Rows from block 9 of a small class-conditioned image diffusion model, named by matrix and row number. Rows with one number belong to one neuron. Each number is 500 + 40 x the weight over its row's rms, rounded and kept within 0 to 999. All counts start at 0. Numbers have three digits each. After the name is the row's rms in percent of the matrix's.
After each neuron's rows are labels from the 100 images, of 14976 (inputs lightly noised), where the neuron reaches its highest value: "peak on" is the class under the peak. Only what is clearly more common there than usual is listed. The data: simulated grey scan slices of phantoms with and without marks.
# fc1: MLP up (model.blocks.9.mlp.fc1.weight, 768x192), inputs 0-95
# fc2: MLP down (model.blocks.9.mlp.fc2.weight, 192x768, transposed), outputs 0-95

fc1.554 102:481531505433458523540498521515518523504565411553451511536564448484534571512509445538524525517489460485564458534480497556522550514555406475483557548473469556525538520547476520567505500557545484537511507505439537498504462462556490528448509528452547508542500591490503498490432516475445503511
fc2.554 153:573510516492513506486510443495552520540416546408513461499439485526471447475489548485443489528455498532537525472542522487479481558584508534579496479540570487530506496496509532481516477433488575521492482480655458526523520512472569497570492526523455492490453477508588452504510501546504466504
peak on: air

fc1.102 144:548504516554482518492498500470491523468459526481473525537549500527474473473498546525426492583472539480572512491532548498486548510467459543529549475480528539576398455482477531494525548528530471487495550448492514499492624506492556479484507452486563458612519517493498517541484535532507587486
fc2.102 099:526450541513477548488495515474442454509586542486490428577517576508520544463435489592612443569509524526488515488509485499509532541484500378503491523524451487413489549505530486458517473591437506546463474561458468503468510465554440485505484533516516533486566499500464476537501419479404511476
peak on: mark

fc1.310 114:456537485500476490512515480591465537547473512533504594532501453485499529439411528531549552501489514492508447441498535501517491567512503509442528473457493523478551495476528465467501548545535439519495509523531507570528552488516532489515484508541495583489368487577523476490503515485480526454
fc2.310 057:534526512529510520470512470606501503506440515446537488556509533482529449521538479478452475502421517497484536538515542476537470491523483564514498520526522467489556491546562461533513516440521465542461507489516462532542505491560427450492488467543505464525447496438553553534496526480487431489
peak on: mark; lung or cavity

fc1.680 082:526487490526506526477490540531432523552574487475440492467552512424542491510456500545532522530594509501516475569493549499520466510452481511470471494525594410436531510566497503521499545511510545427421496518482451525492512468533460551446470486517571524504528538478520546481505556462554455518
fc2.680 040:580510472527560552499506495509518500615529493610475565510463464551470476480507523567535493529480543499579441558519504512500519537535526487503514516506431606529458450511532531485546543519460461509501488448566504511522514538481509531504514486518514505437409543459487427450504525508488449479
peak on: lung or cavity; mark

fc1.530 075:484583517504509461551501531541464528460441480546515509542576455479626543468486593477516462446507451573524482523455493461513420547399490473423513485500509523547576544538486488459507474471489539491501466491543481476559477429545528499534521484447474480552559508508505458494531507459506524460
fc2.530 036:445493463477484539538431514460489540535505504526503448497478521500452523529514381475569511457537548477408482494506422554511499451439493522489474423505509448525526558487596443561517530530579556485571484539466524525452478476452484533456488478541539514534537555581482510493529463533566521549
peak on: soft tissue

fc1.502 107:516459522485582478469456553544508531501549513536497550491511521560535535496498538512496450500530482502466540465490528489571537484500472488544508508476475397452479479535459448436539533483443529495511458537466526482480533512485513481446512489531495376525483494434493473478569467451478499485
fc2.502 075:459488552591514529439508483535476523472499514587545512554483489567496484425435483451478473530509524458502532479510580556549473460485540501506445505514508459466508538540542537480494539527487504540464501558498533493501414430544453448429504563517505518518475463485492461480456441481433548434
peak on: bone; mark

fc1.686 102:502465549464517482482540526561426542516521551507459500572501552488556497522483516470517541505536509458513458497454503528519507503485465441549568518389537373415507491542562467509499486481484556498535433529489491529500515471471422548464498459521519518489540558512522506469554511447483465508
fc2.686 081:530465502574548565433483496498506419566516537590472540519458506473474518537500517584451418484482533506555515560477561536511481460493488498492536584532478529475413489518570512493552512422493508501528453535434478504517552562494410485525508489545493463442484522530508423441510462482441404504
peak on: mark

fc1.766 099:521502513478525477509533549515481535554490486502529484571486472418468546498476582535476509547474483496472568515413495544438529503402508492565524587508513543550445473485489532519535573449413544508535488513540489494425493578453492541485477519530439521540589473426513480482531464515455466526
fc2.766 059:456496532557521495468409462509480452524560435543503569463496461638494531493446501425446450531525491493534451496568483584480516497541584530453509394482507470465548527522501561466448499536527481457493462448492484520451494487547615523434501487487525522469447487447553426436515495557585519502
peak on: mark

fc1.40 063:597441522530506526547460554466581471536513489588517518557501488539495497516604509559552541457645514461477430581408525518448518494439502594515476489429482562474547590523524578509483501529504474482497507496458486525540518515505475496509557483507491492507505460515523464517475398473557510486
fc2.40 110:487602468475508460489532492493461549518478498320522473509564490519495477431425487520449497560416508562573547458525507493566502501584479442533509518507570514527562505525496448452475492536485501499455551459542495491471539522517489525520481537516503531522517486514505564463540571502482472518
peak on: air

fc1.602 093:528498506433489478502494511477443491505477483470469464519518508524502476482528463514559509441517548474528517514490468480528501423507485552481440572543467517501481548601543504491401486484549552535497473534501484486524519496509485546486503462589467509536426490568506456560536434586549478447
fc2.602 153:536534491491526457527502500551466425436515466514522500500552446479532522513514553510447500504480479554550441439528503537495438484472512479473556445455517509572490519466507481466522534569473453456503583450487479490464435519541550487486526579397443504491470472394476480541407577464499530536
peak on: air

fc1.439 090:545472477469510444499532550551489517511534515448493530474514485459504504408475470470431537473383506506477526611516445489556480535557533465548577536517445478558501456550432532512460525461508526514478538522536472431532492512456462575534548480484484500540539530579542496512463575516489502503
fc2.439 070:457483541554468535477490550555549483494495529542547541535560437585519478547494508432584493463588561516508479415518486489455447512441466595547469456495497477489521492481594444506538484486482485479541447503503547510528501521467484448469489482530505518510481465557526487484521476524563472503
peak on: soft tissue

fc1.336 084:526502501483468502499461494573453527488541521593476484504553507453533481532499486558528463550500486548553513562439523571536564476490503446475531503494532490543575472539462500451492513503511558505430555448459498495493534531595490527541476486485517498581536451401569409504533499470480445485
fc2.336 059:486521527486496467502531472463475536483487520388601492548508483540538520427471484499504521544450465550490495475525521514498453535551512494556419520489535455447564506558558471496505529541478514526492500534655496498494439463486508456519504517514511556450432483542554511451520467568462528542
peak on: air

fc1.138 079:531442545405486445433525509503469507517525442544479449569501492467461481498565496484479521518493514586581499485521544524584518462530503478577481489517524498516498532461569527544470517535602537555548536418519514470478580450503454521450591480505476477536454481493487509462464491532491419549
fc2.138 102:514533495522550487538483537457549481549464572399520547521458492472507483491432528490477516426495458524537507538485488444465447584494523543494475544492474530450540512514476520409520506497398530472446477553505471444536498518516532508568465552537477521412469518509491483494566531467505518486
peak on: air

fc1.70 095:512456533524532541479500528561521569489517516543494484482513503474451489469547471471465465582488429567522467456578509519580551483497552425528554535438464453542476480497488499483542492531526550575515481487504460466450540488543499489455506496487525498531514480475495483494484516475472495514
fc2.70 048:541406516499518567496484486528511428520450478548464479505462541508530494568493481507515489416578522499482523528503503495498454480414485607529489440516431472517480531460531483531473481445556525486586494502475503564512455487459506481495493438542507440494423484475525436539413503537530533458
peak on: mark

fc1.143 086:531537476541509477475542473475523487462462490555466426561504489454530437518407413487493487538445527492521485524460542515476516424531515556469467469564599581545541473503487479504529512489535539477556499478533538448510588506488542484483475469562526448543470424563454472554524492477434515527
fc2.143 072:498517517441495433457510490503498474500564480387542539458507518586495582479494550517450559533516460530555521473515486489478492562494551443561490531487497411447502525536511464433508500563464429498412521517507512531493475578542471451497484507485520603487503546465563548424539531521528446543
peak on: lung or cavity; soft tissue

fc1.360 095:491568430513516468577536519571442501546414513487502548501506538467547511440453541504435568466535533482509454467422545516448436546495471488503625515465505474455462523629573474456544500490467444476514459542521474512534571478513486509428503579534468500490474448517540499475468470519506459542
fc2.360 137:467425589553476532499417488575505543518514488528529517551494522460499495530537470513506419495473552486512536567564495477526526487564503498429496498560526490453529555478497561536468475477524493498482553518518505469501536566521451489529484457491538473529472504459569493567516487521502454449
peak on: mark

fc1.667 052:577574474504523475466520495546455463524535517588461497555522535496419507558508499530469485581556472600591529541484511449496455512500494543507599426502551528506546497492508486469545557471491459474446501480544450514512525501532486453481482534446496502479437461433526515562504507482480506573
fc2.667 071:465502475513558515542438553429435546509542502512509487555553476536540471464502484506620521434440490450454443532560489534491505509557548469471397537506518520578553506515517501497519569548542592484539497491499492476516483478491476530503507531511442522484509496593536484441558477509507471500
peak on: air

fc1.127 068:566459507498507493524540449543556520460477479507508534489479517490528495556494496562395440535434488482488570493469551547492471520492524502564488452540552434554497491426440461470470508521518501466614521448555451508557518517514490456493453485477409469573458448511525486454402545551514520578
fc2.127 036:412462478500515485467555561533498470479526465600472496472553481531526474492555507448563564501571504420479451517432466500470466550429534500478496503428426526472437459571441538559486476450495494510488438557437575468453405427482549539510465479534521468484492455495432522508499473432460563490
peak on: air

fc1.408 118:514583522509529497473486459496493456513458490503501462521446475427602417516517592530492509519432503519530524482418494491545493511499535416495444516515523540588512522529502512571440476435493476475534473554448487494477494501491540492487453493500523534580584513514499438510503541431457519485
fc2.408 129:497494492465367490556534478484503567458507500536559513499512522523460554471536447499581548637493458570502467425566503533495572478558480535490511472500483490506477472486528458470514448556473519521532451458633469495472568432492472512489531481490499545545485469528513490544472559556472475513
peak on: mark; organ

fc1.736 103:496542533555500499455500498514543517538535454476430498515445474482529482521483461598495556605507442498561435492519507451509559478550465445522532553533437534520520585499495476533509543483486488511480522449498522497562512452545519470434500509559488568530487531527481472498508562485485575487
fc2.736 073:590496501475495533478549492488434502523444480533464498487520453511536516448583515515571476526502527489513495532555512495471391511535482523539466495543571516512507497509521482506541463467448538429537453521640469516528462475472546565533492525474514614490517463506515483564444486531507526420
peak on: air

fc1.753 087:516555469439432482515530470453570544569455531543460485566405516360559506528518574519426527560406478539475515500536467469590460495504553484534494504508519545499447526447565551512435479436501491483488509525613510497508481481501497541474474484516521534525408487495538458498497524462517505504
fc2.753 061:514527484494526565541402514516522476538479478443538542555529521481576451551490498466467488420523527465507444516454524492452531542493502565517505518505458542501518474538541504479563505439528524464493491481464457472503534572458522489521529507581446478486544529530518508422564564498532475487
peak on: air

fc1.164 088:510518615476540478501538551519490475535467513462486520504564532462590527530511510514515540452525536516532463483462499457561512593492477496495500497423537503454492498562566559487547527471526483515539450544475501543482567513430489495434468450550536468481521503575459514490548499443556568461
fc2.164 067:479530468510418555477468490474507540560495547584495529442458523475450563511552485514572467541452546489359462528508475532522522421562525466562492516554495516433474485517512479536527484459524568538465518518502510431524505522566443568431555543480513555491546549558506460410508475504529457492
peak on: air

fc1.458 119:508526477486475503538500472472491512563427467460542475500485573493488491490437534460388483482499508517462444491452479423512489564534538460504591449496576545449543502554584503572499428530530468471509430479539503535517516457533457463522484561494542497438449440539560485510471484551488501581
fc2.458 093:485481465534503491437491487473490489527538495571516597458450495458482530550517492506495438497476528439564555600443457521505509447503535466497508590493491554543508477560522588536477493515478502499456465520393521465468569491531389546469542469518476448479501541482511517474468514478467468433
peak on: mark

fc1.109 068:487560440509562534568542510530541473533430459440501582529498511453541454452451503532497499523482494462541454451507522444475552487519498519561531510550458447558484532506455447504507532561445489475513500455451415438499504537474560478497459502516497544533493486528492420518540519567455526534
fc2.109 046:479465489560468478457493504497493509508531505594470528472526545462423523610516506529527471493531490468499431470459436494578479471443544533517516432424487514462543502496548525522509529469533499515465502431504561548529496499502463497416561506520500456468474490481497488442462434464538527469
peak on: mark; organ

fc1.549 103:530546516571513520520579539506447479578431452391525469463541472464475492514479519520484527557523572417503463516523555516505454523484492490560522474509482483478475428512573473474472549464513532486474510531478480515538475444531503487450466521499448565528498426518446455419469549488490434470
fc2.549 088:512405586532506441514511495515527472543557511571468470529516500436467499523493487578582443485497531497497475477501512526492555482536473480442435480495541495451493563436487513515480472497494520509508492519515503516565543507496456507511497510501540462444488551464538484526482430503514457482
peak on: mark; organ

fc1.217 133:480515523540513523542494485471477489517561500482494447497453500449497492527553505486465503558500583549513427440517508428479640479519517474539474470515493502425531482552466475508512497517507541503517453451502517481432529475561475541508542494525466527438516581446570480484493486521441518514
fc2.217 120:465484499488525454503520509546460453507448500504493480488586505427446556482522498522518469443459526486466518476453524473526433510481524479455517460489481514559484523473502507513461548516518437508500548584428591489486456551503462468527447578466545509513541458519438528568439464494509468463
peak on: organ

fc1.256 080:483471518462507505499520531498441445516511453512478453554451533394471585496540458519433537492457499554566517487515550484591482547519505460497534423496534483433479547490558501524448413504555528538493548528489509468444531468469438542431512513431470450479459502465501568514510440493541499532
fc2.256 056:512591469560480515550509501464523523551469561536504528530470495417475445558497530439528492498442520483450374470514442454482475497532505548549551482495468562538504399482554551497550553406477534461482462440485458477545571526496468548444556499495430512480533527513526460432513568460523502474
peak on: air

fc1.687 095:532468499409493468525553438519490551493548452486515477518469526574446474481499467536527482504536492467484479505543504443449564484580578528590522504530479507475412489503476447497552516562484485507544486447488507475535526503494568500470476452489460623479423538499548505469477540477457426508
fc2.687 058:444498520556478491542495550521417438509497500565472520499559511435458495474447509518510490497522598511464453482438516482540432473425432508479498448487507493445532496486506530483541511514525512486493569527427482460477498491510413500487507549512495421506555489508451458498538469508480500517
peak on: soft tissue

fc1.304 056:547524466493470470514558493582452501540465479540529497547517514486489509494501477483446484544516479582615517524483518506476465544473505543498626419511486540500526517513516488466535486484457473497516509484508445486512546511511461452502504556495475537502466481442582548506476525484488547621
fc2.304 077:507549482516562495508477554423443505479538502510481475538514464472526464548551561487583545466470471492427414497571501493462466485508528489513415519508511546604529490488527519493518601511548566451522483437483444514497503497453517505464527533519447488459482505539553452487570466515539484490
peak on: air

fc1.205 101:574520541438537483515603489480482457556534414503546520592515442499432494486562509531450517487522532515563564447489516495555488471515461487558512498474522514521501544430550521486440502542523485498406565503532516523519520502454460500405535561550493526508440476501441526474510483464528445457
fc2.205 120:464478390522501464566428563423544519523437556512521550549471499450479525506479494493471518380452523483504468554473489477515537529502532497442474495546506578495466468508497495483503521458481517486491461501479491443524507523526533522553488506539463501472487528550541501455492530494451514520
peak on: air

fc1.476 065:506482582476509524467562516457518489513416519402462549440486543453556440500493549440365481470553540472558558534479517451538545492575463582515509479492542483487465479538487501523501480498538464489559570506544513585541506520408515513479483518571540514512503506506511549458458539475496550464
fc2.476 096:489472533508497517536466539417562541555538562546478481503458503502465522508503436555592470493452514483402473582514485512536556526554551437530406485545500522423477548509531481507481534539505505565500515543437518467456513508519498537453442536486518548488577577573491469478522442500571454471
peak on: bone

fc1.433 134:494552536514567499452503503478440475486612427516524579569512452486545459461486562506402461564457576511504468548485552456499498468518511434508533507574504504463494502496469509418496524466534488453482502512485503515498494473456484512536481457530553489444556525566490523487526495477503527460
fc2.433 144:494510562534463472480501505503488474512499557484470485527557458414525528572530466519512443527513515523500474428510486558435451439493500495483501455489496565506465513429523527483476548514449493479469598536451495457491528542481542509418495535514537492493525529438480472508481472476513506487
peak on: mark

fc1.515 101:520504537502501458534551457506504476463441491453521548541482496523536498489447476466469559537504451512530509504531497413562490471526521550504505460478434598546545494536531480534472536475469509502469463485487431483502525443502560527498515426469427540540436545522497477583515490529512568490
fc2.515 091:489468489501531484454458542497430457557581451447489483506545513586452509479484566548560469450578496540513480446457508504521536512476513427536555426492518478420503530516479471478433480587517497485413535498523499510495491518571513526478521517514573499454487517445455543362526455492564461539
peak on: organ; lung or cavity

fc1.731 100:478523480510498525546517455501503516579509508459519553523538520511527478502443437461486489516516531536503543525552512506522492490474534465507494492494526527388534486499525530517410459585479499494390565498472483525501482538471445531449480599493529486531495486553496513459515516541569533465
fc2.731 146:504484447480492473443529496415561502435491488544479486449389439531461531525473459516423532442521431504574544535530471530537544502462459487442481564515506525541439558553466507468483535519487516475512486495481494453497485499518498536580463474544426498484451496543526507496472509501444446532
peak on: soft tissue

fc1.257 109:538556454572563503513447470433556454494528516503532521477492490491527453495529507453544526519417443565459488520451518451500519543461539499559540534523518501473502518473588496515485457531505518511529476414518491541518480541515491428567501505485567479439462452527545480445453445546500554498
fc2.257 139:453499467478437427480555486542435562460544440481564535487567463477510543499477522455439542492564509493501558510481483537490466475481467443449516547498450563471496530568502485437470472545478396449492494491490438473548544503517513515498513436549451577501445492475499548485623481496535482510
peak on: lung or cavity; bone

fc1.213 111:456522487523486522492498566472481518544529457481465537433556495440487426562496507493485519522473539558447461508558506416511525520471525461471552527548544428550454489576538421471488539448530526496424504490509427519545473522492550516440492544512429514573520540614520551475488514514533433517
fc2.213 069:566493479486445454496517487528506506466496515578479513542456506549503582515489518470510453598525484509595514487498505534449545505561412511486424456496507533533485528456487511479546423480487548569573396438532444524477570544516436489458546469520537459490460501434547471550529489532485502528
peak on: mark; lung or cavity

fc1.130 075:543516550552504476473503547512473490455510516549566489532527489491497554515512504500554502576564518565538510569495570525552431491438476516513546438529598514487524512512496478452586440456483465493509530471527434481465548437545479568522536535461517503524503511490537547484499522515518553576
fc2.130 053:478579441494535472550509538471498560485508475497472499552496467463526466503471543541479538427423466491486505517510475505504476511516505465471443602484499565602503476500536511461471605576513521473517469476512479506538496512456486492489504550529433513449440479551488460469569481505482483515
peak on: lung or cavity

fc1.100 094:483522526465478548518491542451564504523491511427497437565532507526515535481457487504506424528558476588486556453432503520517434431467490487460480516471504506514468473490533548532528461558546530477469493471520585526539541520482500481529523484522548473569494410578494526514435472506526517500
fc2.100 036:485453490500566506462452528571518491552508450519513517504483519491475539496565512559510491376509493445516499518428522486493528578490595516495513437466428556479501519579531534475457545485515408513461510502469463543444448517505505515548491461522546509478465480431540502532473467491492442406
peak on: soft tissue

fc1.362 097:485534493462599500477545472542529530499389545550556561568528491534535517435522543525560498483517494463594491461456490554519542465534499511533501541483497483493553494511503546545462510532499485578434504539504556570524520474534460542476518573439450550488551500494499440471523519478493517542
fc2.362 091:524473526491470486497478512476519454507561448422487441535458526558455420583461473515437520523480469528491497519618513456526485552518410502506493551533553457506474540468545499501473535532505537502505492451549439493510487469481522452529489502547431467530470558515525539513517448495475497522
peak on: bone

fc1.481 104:462546546522454489593540464514418511517555454545587551551530484505495521431492478519426505495472571535488500434490491479513492517452500513483518485545475545428514508519468477429462552530497462469527554537537540502456476508527492450536543534522486550437497465491492479473560581523525482448
fc2.481 083:530486529534522497428520471573461444472468517434532474538539537427511521561528461448447397487478509507451548487477538513488443454442467530522499455511486507562447559485569527527473545480468449533499495532437488516480505500521504489451455457540547458501462526475512556548421469522467554519
peak on: mark

fc1.378 115:507542539449555434511514520576435516522515584538478523565498507538469533480498493516489481551503477448490444484552426481574466514568520479601527441478497464462506489506513471542507437481451586605518436520490543551554531487547412518486476457500538540511481543528552481498549455493583464502
fc2.378 096:602506464517536540478457496496449471580426553506518564552440561409472574540507540559511468511515582471463516573466495508499489451523546535497520522555423520492445533550503507518562542464559512496508537500451467506490561496536436535445542468550521435497485479475534508453469450479430420497
peak on: mark; lung or cavity

fc1.592 077:541491433463528472520561460488477459569504417565523477530449464482456495480494508540453539538534507550608561477469500547552443464475471453531519478573500445510477542478542501503476539527540497569472547474527528494473475497516423524402521492471521508497450542436458525531519478479539464525
fc2.592 073:507564474505535490552466549441504520515491557429531511537492477490511510466457486470534544442468469516518446494493509470485499550549531535505441507508500546495535488507503489431553546461474570476494482511552429466522545563489512493541521537522442548425487480549546457425567512496509465485
peak on: air